Weights of a small audio frame classifier: activation swiglu.
Rows from block 9 of a small audio frame classifier, named by matrix and row number. Rows with one number within an expert belong to one neuron, the router's apart. Each number is 128 + 32 x the weight over its row's rms, rounded and kept within 0 to 255. All counts start at 0. Numbers have three digits each.
Before each expert's rows are labels from the 100 clips, of 14976, where the router gives the expert most weight on average: "top examples" is what is common among them. Only what is clearly more common there than usual is listed. The data: synthesised sound scenes: up to three everyday sounds over a background.
# router: router (model.blocks.9.mlp.router.weight, 32x128), inputs 0-127
# gate: expert gate (model.blocks.9.mlp.gate, 32x64x128), inputs 0-127
# up: expert up (model.blocks.9.mlp.up, 32x64x128), inputs 0-127
# down: expert down (model.blocks.9.mlp.down, 32x128x64, transposed), outputs 0-127

# expert 10
top examples: reverberation; text has "reverberant"; text has "room"; sawing
router.10:146124130147150137097136123112191175121124171176163109101131122101089174119178134173146110192102090127079161147133123111138150082109095082140197188070155094180194088175168112118078175149096142127134079135146130095176103110112112130121113175093090116164107127185079136106125175136136155071161099107124122113186128130109116172098148156143188114154106173146068149097096089137125091176132
gate.4:129109133079106104076159142084142107083139149112113119149131120161098153113091098072113142156144120114080124126141103106112159164138207127150099088157077134172179126086098158134171131085076168063155128142119149181170117149151150147108123137074103114147173150083141182097134119111084102130153166101209120092106079182175123120085189120151127092062183142145128059098122106097127120174106
up.4:158133123103171164120073135125108107127104081133127078050191134100149115132121124179132129116171189133148136110083138164077143119111095143093110147126184099095070122107165154124109115137168161166093128165085118091079165081179201126155123136086149135101069103141092143124157070103159103116118111189112145087142236113129171133155088116080103131180137126138182099160122132128095129118146
down.4:114123156196103188111153203119181128177111112105132174093065180094071172115077108115091137111166160099154127122135108103106088075116090154090131151141165107136111113097124086146122178142102056058105109148122116105134108108191135128160122128116078104131057109073113080086044151122120109118145112106207190110143135128113174120159084141095118116111118131137147137134116147136106097142121
gate.5:103133051115094120145071152146107164106130143091123178173091138095125129140185134149137177071158147141110170232138121130154126124137165170088069183146124086123147155078152101129107085167108189105126113144108207158152153133142130129199095090108184134161122099165116116102163135150141144159157077117113111137157192153103161137152110152110107133120113155098180089108196136123107119147078
up.5:114143203071104091123096088113132097113047170107103074088119128058113167089111105100111106113118132080122148130151150157155142150176181137097146112183104098134116122116110117161119101112098141147094118135126132157149114114119182221157125071094135098091110169075133137120079120016075163130143112170115122100155103096119104137103155178140093157103146090089132128102175152094132083115147
down.5:111147122114193098075133140132130104189102100145182142115137121053146196144087139131165166122128153146147093126134093124103120132092171152124143115117172079132173098055094157217177166041097136128113128170153134061114101126152168157142135100096073136139124125089106126121121161148079162122117134131124131083130107129190112158118160148071142115093158075091118113133103166160192127168085
gate.6:107156130114115166099110084104148156132076112139131108134140141118087071140140156187134138165121165146202133053108155146153140121179083064111077183148133167139110192165180129125132125148125083126108183081126168118130120138121122166118130108080129156115097069131125086152149090160098050180155157162095082122118139110142182138103076140159193172114159114095159148109113121070103074160152
up.6:134106176148147099168125149123162111122104111168152122115082098084128188126161098078060129150135112161139139183127179082113140178142143128082095056142118118103114139137098145174083098049136192157121090163081102133100172105110179079094098135121086145117153150142141124115145150149164181084136138151086137157146140134065129186125132199091118106134087050113116063101137112106142105091125
down.6:078130116139116090126133144141124122171168086095135109138121103148152121115144131135093091072125132110137123154157087173156187069123117108168162141163093074054102044126135099107135088103104074118177106113113102115126095129095161152129121133143181099151184122149133079172128075143131143142137087113090108093130157137165090143117085149131228055073182152122159099125130133171093207144140

# expert 30
top examples: number of sounds: 1; vacuum cleaner; first sound: whoosh
router.30:166107150085109075085156160151161177111107174146067149161115160105130145169093117107095149140088170149124142112150180123112145108068189101095169096071104090106118140115103188115128166137116119068174085132095156141194130115097167117066111110159126094159132140147089142092096150142135086085134150152111187147100100128160057155119109129128059184170121159107141115089152091159181166132113
gate.1:154135141128116117142134105142113107113134167133122113212141090110090113109100133095186125143161137211104134162140113203183137107135092123207117168152090064141113074176145162135152093107116094083169155108111127159156103168125101073103091142092158115163132132165087083097087102103093088137080095146132101190055100075137103131112131138171055132150126142192117140129157113097136103121104
up.1:094153132128180122143104108098157170173177118144107162097158155129170164158142095124140079146152123089147074058099076045063119090107133139082125135104162201094086111130143143154162160154149083171102103179181120099102134125118129121100166125144137135116131110136174154161195160141177175108172157128109187122169129131091185129107122126071158120100128117114152159112120147093121121203178
down.1:135076104132134075142112110134118059117137184163157138158138079170166090156092076117167131119221115090117175122152171158118181085095088091109102171059152103170053130111114150118091123122161133178106119076103167125155173091079087129126146155147098144130149131165109143082134125151168145170105113111129073172198143134087157130130140098067161094104137112136125124155174100154117142106137
gate.2:094103172144172194159134170096143155123184122199097073170155112066159149131132160158156057174141200067092139147141130099085117139110167166101140135151176102180157122185107115155113156134167155142139129137131099151133085199157102140157125084144158119091081146131136087158115079154097099136119135147141060121134137161141135099158152093129132097171175147066135122153123126094142103078171
up.2:127132120113140120117122188193196110110166145133091158140139137081170153145156116099164094150118161163154157137106110150166114105109116181073113143057112158090203125139191148165110138141087196143145115160167145162112120093079148168141149101156101159107131086122055161122120122154166186169148170170142159082150087165131124088144133169094135129140109109127169087130210144192133170124130
down.2:131185131158153132126137097045098140143077045153130131118095161178094115070203173140134129178122104142179119141080109123118110135112109126114094153152104101136113142123156134124136165169111105126135174138140190181091119121204152149159180127151181223158107081154148091148136135138136180135138174153140118176082141111140172157128084129114096152148078119118130155081111114151063089123148
gate.3:098114134089096120079135101157170153126123161148130146165125197174130183185086140165062108165117114160115149112113097147122116147072138127135144163105121139151133092098149153147092127140114130118157099109181143161174139108138151091076139116095210170143092188107152138101172210110200088115180144184144183138141112167161099173158110081164116166175170176173083125141144140115125126134110
up.3:149138116149160151146140154101100064164064127135156099110083023155059134124174149144132148121112105166150152126155107089143124162161150133159116098130098155164165118155131110113085125114101110123151168123109133158094084125161091117144123132190113136115103096143127132077080094127042174115098128030126148164071173136111136113084114166105170125074103104069162156101134093194151159120121
down.3:079077138096135133165120139192087111106168101159178091131137162140161139126127149125155138100155192143116120157197146169194077120105141122102129165097050163149086165076194127086141084128181090093183157089111112153091108100090123103153096124065167081175108112126163091143184129142200100151165124155108122147170110163122116111162167129144141123108137109154148115135145143180100151138090

# expert 0
top examples: ball bouncing; first sound: ball bouncing
router.0:103131094169123098112149138142096074085116163177091141183123117083143169178133108113170133116135093149149117130171111093102143161133135141099146048087177073091104127088098108092179097107209093125137099051108134148094121179120098139107094087171079141120091076140086137123113079179120105100126111109158145110064091122138104115093152136181103085138115081087117113129072095157177105141101
gate.1:093122138077143068101096151162194141100091104163091108150109120134093096167101110116182126125151129104130183090107196076142154149128216150164174094053145091123126073161145098120086087121139132163137140121109125070151136146154109134130143121070089071144078112092070161155087135135138115113084137122127123113119144086190131137159142165151092097115107117089154087145131056105177101098165
up.1:127153148140131191129088065092161103149195128104121115115152138118128115088111193119082127132151129142112106169135106160107093139120104088087033167208087159089110174155109179107153168112084161069113149116176128121112082104160143107119108104198107114106167141185143100172100157122072133130171097163106117145154134153098114117113096130160172116164137156153111168153109165183087100182132
down.1:165146114169064155102159082191137074138130132113146166089105165101104160105081118131107145188128156143131171108118178105077105112098144122175074116095112109142138045113137141107141152139111145133132176150095157113102126190112161106137119160161158098130133117101174149204092093136082139178109116092129162139077135204121135180121191147100113173125149175061177159177119139173123153136128
gate.2:174121060136176173111129166119097113110166062132141097059136116165065105119126163099086125109062103193130124109178145158119195141062096136155146168123138095075055108177134129164171129120121119093123165110100150103111118155135086112129173107171119137098182119110138144128094086135089117167105075090070093114163180115155156107156131110148158114131142115150111097109070118146161159092085
up.2:092143177122106101173143113100187121155105176131133143154136155084168119124112139140167110091167141069102122155058148118127102114122138115136117107168113186132180136105080116110088158163060124155136089148140116109120165088128123163180101169108132122110125133140163135091101204122189162133142215171173178134169137147125060156082112138107068136204092160150173113137129112122089144166178
down.2:111111095118176147165094160192173143118123111140077146132148104111175164132107146139188149170183159172156151120118088136106150112148090155133124126106089108127134115075103088132095097171137118162066148187041145087086169092145091158135162150114132187132127105105097100077132099159131172129170062095151113134082113112178193156157122124102192126104053120104157169140132160116169131153123
gate.3:176092064152123190215177143139103139178139161129155132132144101164160108142194105174094137147107187179181132162168146127134116087151066168110115141192103107079138066163124128132149178170096122128120149133137117133154114140144096157144150122181095160130157144194180131136122082141173145150166147158168137116118176121112123092176133092117146095181129146108067182106124169151131150121165
up.3:112127111209173094144163063126101145094134242093143152126120112090075110111090085142082126193141074103116187150135087122140134124080120083108097134144108149075130120115100108136147143120072145084101144122119106160132145158095129174121125140136093132165164171139160089190083176092088108092120078068140136155098112151097113094104141129155122127153119140110077168152130139180067157107102
down.3:162087185087202109105074131100150100163169108137153121133161084175082123101109134154117095121069124140142150111161163177181143102117141173091124187105160197104123144138106119131083114122142123129135149068091099138131147145154105159057125107122123173168130101180104131102081145193181151144118147095106164148095080106178187158154098053127140095138102129184126083133148118128131145093074

# expert 7
top examples: reverberation; thunder; car passing; first sound: thunder
router.7:147127102126105124144188083124165142109096136075090162087110100148069118105073156151096078187123091112096107107145101107166124159112121088110160065179093154082100137190142172110182141185098132139096142067149164120147114098074099173139087149193145104083148192122175166156130095089132142162082108100156155082125136100176118123132191089143114132091139165114109138125100089122103123101093
gate.0:143136128110140139050127160114155115128130098164126115195099159107134084134066140184142188119182141193148119077151133177206150126078117184170132100106111148124139097152098112161057166129153118078105142152154150075093144144116095131141126160141172128074147117157152098131155089132155110124133171048175157186101100156160167098156093144109097111152196102088111096152102134154147118143100
up.0:235094137108102154087143104081100130086161191177152177115137167138166044147114106109085120192117077132141142091093154142128146163121148120152132164122161133112150110142183165187125161180162079120079115160135128149120158144087148173113163080099149105132131171149149143203125156125105129121130142103144139079114105183132139189104148094097108162139086149101142139117052140134131115162095
down.0:163170150129146123094118197169088140096161140142132122156116136110114107209105108117163155110083140125169145069145196115119093109131128121144153163065189126171117125076081135124080107143142088128152109222188061170107152175097153092130147086122121147101114129145141165123129148127108086099124074148139112077121168126129144137067142095168182065128154090110104107150152106184100095109109
gate.1:103153134082064128091132164173145163160197129112110151134112081180112172101094120107112156114121091081126076102138129223150148116129114134140154191130111160106092157153174132164120079086124093116175098098151151157118132115132143174102110140152165168064137059174139134162090110137160137093122095066171135090136103102213096154109126123110150129104114146141095083071064131161143149103120
up.1:136078075177164157134095150149142123063081153116157145121164108058092094120121160162128109174139143128125156149124138029092122132160155129064083029159133126114119102092125163133153123124103167145152157132078114116125131087110087096163124113114117087182106232096135095085132150120124134129125142155120102165146175120078139081154142150135095131178130130155132167181146119079109121182148
down.1:131076166128170130147103150116154191084089128161095145185142144177081120149143134097117179135152125187113110154126124066085117111124119113121122194156125120164136128124167123100131138131106151157131196113121162139161153105146057109142159111060136102160134163134117098111113153111154218130113098106104159187176131198147142129149129057153161158113140139171119130146167135092066224086116
gate.2:059153085100171156080087158133107068138098086080151106123140128112170104111113115086149158088127137186115113187054123132126136053131167155080124128122180116160157136120097099155123229118113101155169101131076123099129136120099140093097158129146162104164120086153148128134137124174184114150107119148093121146083130117075151155158077116073180087173145088134130152125157154082116112180095
up.2:108102096120128148125128126067143107087121120144168173161077088153147190147096141119168142110126095136152091100146167123173139156114164101217126157097174140104181120135204103155213096135083155113159103141100160124085107101112074060077135112179143173212097122110116145085119138131115121160158108119151131162109083073126140100149111137102139148088135113175146097126112116128132130145040
down.2:145106158173153171115127144121118114064149072143116108103159096186126142112107160150089045097149160156152151176149130145143140185159100156133089141159111068166130206075176134154099121102137166091126082095149074117154161122180091064117139091094117095134156159141111096136153131096102116161173118089167115169098119122094118086162092153088082111143171059106142097128148118111121082137067